{"dataset": "dead-leaves pictures: piles of overlapping shapes", "crop_scale_min": 1, "horizontal_flip": true, "widths": [96, 96, 192, 384], "residual_init": "none", "eps": 1e-08, "adamw_lr_other_params": 0.00079, "max_grad_norm": 5.0}
Rows from block 4 of a small image denoising model, named by matrix and row number. Rows with one number belong to one channel. Each number is 128 + 32 x the weight over its row's rms, rounded and kept within 0 to 255. All counts start at 0. Numbers have three digits each.
Before each channel's rows are labels from the 100 images, of 14848, where the channel reaches its highest value: "patch colour" is the nearest of a few named colours to the mean colour under the peak; "responds to" is what is common among them. Only what is clearly more common there than usual is listed. The data: dead-leaves pictures: piles of overlapping shapes.
# convs0: first 3x3 conv (model.enc.2.0.convs.0.weight, 192x192x3x3, each kernel summed), inputs 0-95
# convs1: second 3x3 conv (model.enc.2.0.convs.1.weight, 192x192x3x3, transposed, each kernel summed), outputs 0-95

patch colour: yellow
responds to: vivid
convs0.62:081142129130126097100125103117146126101096127115109148074052116121140137120183083161149125120135120119171099130173158158137104104064095086100140108079137134195107085114084167071092124143044158125112130145137095180128105155147139120107140105160134183138117106110144157098202080175100118196
convs1.62:138118101087137110128095113083066109100100111122121075168059114124151097070085181146180136115084039098085167118105159125108129137063108133126117127117092196143150119144109085093142088192102123109111149095115074176162163122145194118153155110162134126123083172108121119127162111180091121123

patch colour: grey
responds to: grey
convs0.101:159101117093127113151163079150133150106105144087062156143090110092114133126148071141133128129118122136063140148179093167137112107126202114192147178169129114125121108115126139100162171106099076103110144163097072154118158138157058088084079099121136136070142131115149096132151110132133114135
convs1.101:137164153134088151127194148174159106155165166132117159161127129112132167170165090103162079167101113122117153169082146129167125132162205119158147099102104096093124142165082127095131167142142098130160165205119120105108140171158111117153087122124096150078114140087106165147255117153146110153

patch colour: grey
responds to: vivid
convs0.139:169115122081152166093121057162113059070128132114112178089122127093089148120113098084048095157159108143140120139090051135170099131132174103177117068077103130066174136090116101087109140127128193126201104138152072116129119143130181097100128080125114161137102130132129158104137053177129099138
convs1.139:137158080112162130154181138094131125171085127048131092114163120135110118110145181163104111096096045105181146096062130122149144060153146145127159129131104113097106131107169131158103114147158141136101170143165141079205187123134131149106193132101101126130104101155075071120090137076083130137

patch colour: green
responds to: vivid
convs0.14:172147132090152176159148108157135065131055106084113167142102129112081189172134110133142114174121119134157186116203143133127078109146171117147127163200123134154088130089164134111112185104175139134173140123170145187115155164174136119083122128151172148082134148142235106109160101149138159141
convs1.14:154137071103095102103172132179138106128114156121082118130192157094171114122138135158141131117035093118138148180086183113122113120137172131112163122107116147079091103127103101086067183144115129110135132240128142086106179110128142099109182112106141178109105102128119147152196122134133100119

patch colour: brown
responds to: warm
convs0.144:139160105097105069142138102140134109122083130070084140133074091077096116120174113118108105091095087100111083163123112150106091106157130108173089132124073092123112133127166138096121198117144103103133105093077108126062053183114106067073118096138121116113103061096172093063103098150107077100
convs1.144:088137116165138139163141173099154134169133116171070155103154103137122138139154118152103119095125077129178178161094103072108096151094153097138147160091185090098063176171063145079105126120152107165112155138144129112126145106159189119113145101167117150139116059145092108142064160140087083215

patch colour: purple
responds to: vivid; shaded
convs0.178:118165157116098114108084069160100106119112163110139170077106110137103141110146104163102129083137154147145140142121051144155099161097094145166125117109130096081133111144219119032093202104127136078122134075105032115127107184076148109078082111129161166074100138189115107156153107131095136138
convs1.178:084189090134098090109179142133151118087084087178146157164140130107124107117111174212181081131082112130167124111095076127131134118121137120157128111121101088102149130197137084130100083187147132124170187134136130135124142155127179115088151115159122162072146145142093123188173136158126056197

patch colour: yellow
responds to: vivid; textured; large pieces
convs0.108:146105111147088121133102117169168149105081139098087143201110108188141113139144092105134101160131064172093125173190158096104089070168088107131089066147135129144114121090210164142086221100115135127128125159120086128120143090118080096128103117166145223117140118127206130184170121148103084098
convs1.108:144145099052151114072134163143126121121105158153090148150157117125124102088062118118162043154110086098069122066151237113100152160133144121137118147136093094179136146190108088116085092103170148130172150148058159096122119145072101136167125120111104156137115103087120104153208187167098121168

patch colour: blue
responds to: vivid
convs0.70:110134164117112141157110123112080091101125132127159176132158144109123125003067232118106140131150092079164148064082110134146131120098093117110134125075146178078071165127113132107108045130147083181109170101113195111132135116066165157110201144110132121190132113113065111137116123127137143143
convs1.70:158147149153159137079140080121117108107124138157148106154131145141128145108052095113150125169096149119123082137152153208097123131132167119154133147077122132137121114106068111117069130192119152158110135096143166113115147092107108125193165118130165096159145191139125077140106147117144105225

patch colour: green
responds to: vivid
convs0.74:174168096071127096132089106090116127112124110126128062085142139156139094118073191105071113117133128104211157100081121133127118111034132173101098074049119112142088109145083105150121125175111159140124114078163114138119145084085182131133140126085090114186079169146066181108141137126121190136
convs1.74:111147121106160168110141091118086152134113159063161046144121153094092127071128134135124137129150103099136121093110126122113105161096135095070147178089097138138081118082126110122112136093105168156143119071170131142206166180097087162171174114060103128054086150107142071129160125128104084129

patch colour: green
responds to: shaded; vivid; large pieces
convs0.69:125163131094115147141094119111119096107128124092171110091115100128099153186172195148066090106109126152181116188083128087143108130070078156098091128122138093127148102117109109118103137116113166127130108074160127146131088120101149156105140111125073109143114181180126154136108080088115104105
convs1.69:131124113093115110119128079231074121068075167095100126096134097120062109096085147187100125093139127102145073078094114104166164168141114131111145139122143103152076137118142077120092112165144149149133150058151162118151127124084114121127082141142134117083105178215154114170085116124105130181

patch colour: red; orange
responds to: vivid
convs0.37:216130088077112099135132120179134127117110152090156115051052148129095117128155099165131094111143144072118080087165091100138064175166167173148168109095107099153119100077166111118110160160119102117237162131131152075113113217090133142087074131164144117132152118190135138033152084143118157113
convs1.37:141125133149071157147107133105126087084135148087139132127081100102117119166169155155078122108112089138082155190090147121128117099116136158129142137147164055083152095148125134102044102122109153131136114153111104130091160125161122141120101123152099178160065112157132158085181123167124074164

patch colour: black
responds to: grey; vivid
convs0.50:125120096092126179161145104089126125099124152143113107121156136090123122043093204113152112120133142122193201062158125104064128135140232128100135165167120156071065108129084193171133067122124058112112094056049157124108163167111148174112133139114135102111090095110151080088114113100136112126
convs1.50:148144150095159123180168137105171111138120149113116114118145098138116240107114125124154101131118133124151143154094163130142132125120224118119152182100118110115103177154146143104114233137113140133141189134161140129094075090157087149156084101108134144106105142143096088130111133127153109199

patch colour: red
responds to: vivid
convs0.45:145115155133102095171108113153133097179164061114165162105137144070175191132146122144127113130162091119122133182091122110112144131149166162199138125141149160179156175085172107134145130110099124205105174136078088154165118154125069133156126172119079145093118132075130123170176066100136104168
convs1.45:149081129137123127116162062120122122175123147095124117119107126109105119155140139131146107147074046092111201140149126155087111116093086195134157145132103108099107103126079116106132103206150112126094176165116068133208158167154206055155123101170098126131165145073138065107191141167075096118

patch colour: black
responds to: textured; vivid
convs0.83:143158143162130103145123082152119132101102119114079077120138095084136114177176191097102166122098136177220107184091097124158115129145156094149102177095106174074139122113105159118121163135147072120126099114113151107115122145177199110078146107131110102132122074124169109086087128126151083131
convs1.83:129104120127129141134123098147133165190152130121074131077243129097124136148142168132097147098123112137120127164095098125150157129113147151132148138129142121111112117126115123152088194102153065143119126201123144094103160095105133083106199153113092112145133055149127099129028135111145131122

patch colour: white; pink
responds to: large pieces; grey
convs0.98:094077079084127112148161148133137146142117112125148131138102141091089144093116079150127039157095132148084165142170107160141125109098179088084115079078089149192152136107048110170117088150085127075143126085126186077160159134096121178108105125107122045117157154123050098112070127137117230116
convs1.98:149059147179108117164210150178166124130114111154155118217142140147135163198137083119145123136120132123126130244148125132203127091156197132141114138095101116111119135167129084134090240153134133113124163139143118113115107106138105123124080117115134139116135174121129157135163145124090131142

patch colour: grey
responds to: vivid
convs0.125:097152115129102127110104103114080112103145094106164180158110089139127127039049078155123122083117160120052128102141134169127116118117076098066135093074123109078104127148136082078110131095130093166115144083154126102127076123062075109127137130101141149156138109159141104123102124133136074078
convs1.125:146157102070207148111134170091130095127078105078152093146104075152107161031083135145154108118125111124144062075117171112113115189105121102206153142097111140145135130197144113128067142070167166175129169040141154101141143125120161173165114102123120162124067183123135047116126139148126114175

patch colour: pink
responds to: vivid; pastel
convs0.159:073121078097139140168135087131127153142131087125082115145128101151103125079080092147121067132135087102092178086093142113066123149136194086136148125196153169112088116154090189134153085091125037106066092115130103088102148133125161132136163122127102045176106082082082073129107178081194064082
convs1.159:144117159100164134149178092131175127127121112140065108077115154156139203161124068103162107137176109117147157143141167135141107111134195152225102188113143120103147128171136118158110198160131122130116145095152132103086093096124141138134107132152177102147188115131133104132140179135141084186

patch colour: pink
responds to: pastel; vivid
convs0.151:055118097122177096132162139160134123177116098150122155166172137084154172110120047126132128128151146145059107125166140135109146179126082071091180167149192115162101146065078169139153129116090089174098093126133085141117076102134064202149136136140118161098149102126121089123116133126116103111
convs1.151:129128125135138113106138115131164139175102101134132182152098119119145176127119094142168136137092052096132168092122158163052137181181132132166176177153177155120121132190112080113191105138124108104107166175099094124148091132165138106168108131229140131160134132103130074129186152132154121160

patch colour: orange
responds to: warm; vivid
convs0.47:096077087125088084129090067113087155122101100062124119150077084147105133115144109154107145107110095156123038175128097110136079118089077113151130077082115110137152104153112121111083158063143124139139089086130118095126052149090127128110114090146058128100124138163085130117116094069132069117
convs1.47:098173151126131113140145126181148103075085150151127150129093157163132142120113175183121151124124141133139058131095119099232127167092104150180115172155137112155148137176143102158085086092177102135171186128132136085109146182123191167125145108158122135138126140186135118189060155145106111212

patch colour: black
responds to: shaded; textured; dark
convs0.157:110138100103083102122083056103076104101111089108068150071110105092131111093127180149058133085110149096171128121092075109100050084073132110122082106058150109108106109142123094077087147141124093120101072042143096117092136134143161101122130091115120102139088131152136119125104099141093123100
convs1.157:165127173115156136156145116126129110156130123140080145084177113151120147153107161200141138107136123138246107151136153097179134117131160146113132120105125108167130135122167173163147170167138103083086163136199176101143124084098123186123143122123128135078144125189123100142061102129162109200

patch colour: red
responds to: vivid
convs0.43:089131149082094144133149087161140137130092084103080150058115115092146131077082108120114115142109117154114113066099105083176121095133152176141117122102136185131125168163100134092150082126106094120123121110175125088132121151070189098105124099097176075158096145078129079134039134091152145093
convs1.43:130180141176112166120174110075209109156122106156109158149192160120096145139104123160087132119072139150087095133103157151163102122118101183165147120064088067132090102112159102187158142101170130136114131105159159106158130097120123128145159149215105168144170104159160108183109154162113014176

patch colour: orange
responds to: vivid; large pieces
convs0.39:110075133174125106039161088196107121091117138146147113057172139131104162182186080111084158153105138156055088152101130141180124135125144108126144123130068118092192133091134107096148161092073107119123044156082110113117145116124081133103098145159130184133152126133150161061148113172124164188
convs1.39:137151157210110151083148070165120160083110156131165187127194150113121057161141129156128158124123110111075147111091101138128125142135058103103148161138105133129147155061141068166129099089144110149114108188119140132152149161137146064152110127162120159139153123155098134121173170115085164170

patch colour: grey
responds to: grey
convs0.179:118151116119124118165147165193131152133120111128091171149195125117125143126133094075191110122138100143091130129171119192145114134133138119158116152194081110219134129088185109148133120069084128126134184130071157162141084152150061131114094097163139122067163142061147119199177135172103180180
convs1.179:153147102120035125115155107133102105188144149135132135167154128138093116148159067104155071139128090119106151188116172131116119103137153196144121143113107104112115126143110130102156180131136141090112151201098111131106146122127118080150087133131099148077123165048093197144255129172120131090

patch colour: black
responds to: dark
convs0.66:146156145126089121136132092084119085133098106077068099093114128089174065093134223120093082096175079109183124148069123115138107094099176103147164148118139142108070102126164134125156067106138128152116112085137090081099120096085184085150145099126185088154095119125125137098113145077115065130
convs1.66:187092113131162150125155100092166115128104119175118097090070168096119220157179041127159162153098084154136111157134153124139132127105145127128157163103174087173142090125116134129137127150098092114098147137173116135083098104167126097123153109125154110109101129130142087104116159145132099196

patch colour: purple
responds to: vivid
convs0.44:101103082098170094140183175104143161189135108156097077140176127129189195105155167084147148180172140145161111141110130124111137120141180134116111157125199130080147151114163193187150118131144077206116176134141163122109137132179150135158179128124130085150122147102119128123090165131120104101
convs1.44:114113139177159165097123077101136089137134142167097118112164154105126186180155142117070141063089079124070153168124124138126133091105128100136161160129055082138095090097164119114173093114101107128125116138108092116162211097139148168200177106159124107145166087093164133081070174068130103096

patch colour: purple
responds to: vivid
convs0.118:133137127149081074092127113127136113109084113137054097140099103126130146159132185138130224158115111082099105118057112104141114082143101116153077093131101175107172137113135162108102120118143061124126084131147117119118109068052158110117117118097156110193139094105137170190132113141092048135
convs1.118:199128114117124160124124163062168136068125182113113062140138107143139055129084114168104070156094126162107114163145139154112113103115186131177167153100128094137132145095091155153066106128163129105135140166120113100082181032077130131161158103077138132141139068121133107131097164076133089145

patch colour: green
responds to: shaded; vivid
convs0.91:138125136132112148095092136074128068089167129116139134082067125116078109152114170121128168096110129127187124098157123136112117123061157142079107088132127126127101059104113083088126107130139156093128142083136118104120127151110164133076104122085117092113035145129093106054081072102092161081
convs1.91:098161153186142108160214120143149125112075152145121095159116184099103127152126162166125161120152120165166103213096096106153119122153168111117124132093094111132131136106104146091107197085114118150139166111141118097145138081179184174137143138162159103118132191135139146159091064129191066197

patch colour: yellow
responds to: shaded; textured; vivid; warm
convs0.94:150150081108124110167128101161104145115097096080123166116130093142056111162127115112123080087110093148109115159184118178133072077102103182177071124129080084121102130105154097111048152099052145136086153105109072120123130130109071101119094083146150129105128147124137130134170072235080147096
convs1.94:083117104097135174084144172154146131139111132087113151174219174096149067146091171152120105127075068099141068137138192103149155124103131115164154120125079099123067160164064143118127142152173180112104114126079089126126180131115181158108077124131090144095077149147078153170184155135146091131

patch colour: orange
responds to: vivid
convs0.21:082135152179144102124128134140142125124112111102136172113100083185139181102164056173142183120123111132120110112114073079159124135115069149138148122102178107132206117196150087052135149109138138171106103146118069112156085128081120179138110139182119136109158128160136141153159127097151059134
convs1.21:104152145149131155086124108126150139037096158136096165093075115137141092113135089143121119105119083172113147122161175133124123165128122153140084126147095080167175132132114051130131086066174087170192094086126125130136156165149177085109095093232088142149171137161178130147132129140111089179

patch colour: black
responds to: textured; large pieces; dark
convs0.145:170199247225109162083137084124140099118142115102091159148029129122107185142182151143136196119150108108154132134100129153154109121090056107130087169097153151028146128151132111105136113111113101152120102138137128101164103164060173164100141095113133138113068125117203126097135159144068058108
convs1.145:125186152108139099116171087146163132117103136135106137149060137118107098099067154120095172122124136137076081125125172136060130156136122085144137175137099084121124156099147109117076118119141109119138146108109172115117137123142125105147179113139118119126148142103176097154016172156092072199

patch colour: purple
responds to: vivid
convs0.149:149132102166125097059096147103157122109123128164113098165068153189178156162117067146149162140156184133060085133100139143121153144164133103130158144115123157083184128112173173132167124131146145120067078178155153091120085084163088125164139168164134116146148114126090120090104144109152107124
convs1.149:115127137168142169101107079064152150191140119193104128131182175088149095198144090145092151101108057138070184149135143115043114126125105147106110153170057115109099117139169075150147082151093107107143129117172093132138146103143165120155165163184140127168145104123118106074094130165120149092

patch colour: pink
responds to: pastel
convs0.172:069123056086185117125151101142130121140152074141115148124071094074142149100106062156197104110176125121121125121125071172103111141141114060122184141127139133079110125101127197106165130068115093097107141122102120131132108156081084151091096108134151150077137102119133076092093168111176110107
convs1.172:095145097109169106116185132113130104138076106109136123137046088151106165053170126129159120117159128121185131130160133111140099150107146141206113138160160143100108123189175105123064154106123140139139196109132122105141094174137140122150068138170117156133085138107144059141149143147148132218

patch colour: purple
responds to: vivid
convs0.46:133103118188154110137132158157149150160130161167122148143112166152183159163121093138156158137117163159092103136109135110135189181180083132106181158127191155129191172167142107109158112150154172155163100215173106149160100124162115154210109167189136162138166184170125162163126162102148147108
convs1.46:104098149162158134107121095064112142188149107113128126101117145083095143161173096136110118073128047112126181117104116109066151181119140118106122164143059133126085083104122128149190098088082146106148091136115097141171130135107115134164131116216065116128168127133120084068107108151179172109

patch colour: grey
responds to: vivid
convs0.133:103100136155062126140175119095146050129083136115076163104088139153134159178190211119076108178150140116120138136040142074144108119159147090140130170163169177088087118096180186150161153153159065149144068156141124136131131060139111086104125123100168136136113031096081105105127131100122049128
convs1.133:170137115108097124140155099106133100085120179149125103146180092109125161129182109087137096109128107141091160131062199136094134120118149076144185171099115124108136134098099123118122222126169141143116154216150141115061132092130134077136166129136130133121107103158063109098111155077138062200

patch colour: blue
responds to: vivid
convs0.119:115120190153128152128147157138178127159236092130145120158101123144164150106069079169146159145140123112120149100107072152106134148106099102137147105089172147158103111108039091093141125138121158107167108139147095106147084157071137122147122127159128084165126097120117107128113139077166161094
convs1.119:094135108109152168065101141082119121160072114107144090144090164111120116121087153164147109134109050135118149121130126176102152104115140152181157159075093111127120127137130043127096087091124115160193178130132070122106161137167133107151185118185085070159143154062147104171189180114070095149

patch colour: purple
responds to: vivid
convs0.71:146127113135129140153144089134078174119114140119099200109121093110128151074093121140151167122158100153129156116135089160132125153129100155141161145143177111105133122208115120083127132121144097169114144135068081188156083179117124120121109117152148178132165130154149136207201105138139107156
convs1.71:086134137069110152091105156140129120045107163100118130092101083145100140089178143104188091122131142142127118099116163164134130138124225146166094177174141083162158099155124039109102129155148175096148145078123148160113078125141197108132072092175099135098140155137133082151154090156163074193

patch colour: black
responds to: shaded; large pieces; dark; palette: vivid
convs0.9:110162121109130177128114109088090131121126128130171097056172127080097121093123215136082087107123186162216144107098129095142129133095107118107143183094143126137117100189100137136139116162152117119106099058163129164119121158134217123124199145127110075159091171182160165103089098112110134145
convs1.9:145101135073169121111121110165071114090098160145105067086110098163112186129088134101112085096150141134218115134127181128146169116127224134103122168097128097163124112129156109111117167177110147129106178105152158133090140067133118155095106129105143120121105207215140096117087081097165126200

patch colour: grey
responds to: grey; small pieces
convs0.34:169140122077130086132132111169151169108101087110111138148077132112095120105112106157101048134092144102135176113175068170096086111151214113161138096107132112147116123112130127130094064112127115081127110081111138130103197172103144145118099108126154079120090157104038101100119100142156182129
convs1.34:117138122138125116216186131142157135154157128125132092152133140103095166157172148108147082139116132090181132198125118137164115079147230135163119126085107116115115141175117124109126184145124149095134135160180149105105096085154096134086131121123151153093126149140077138150168086143125104159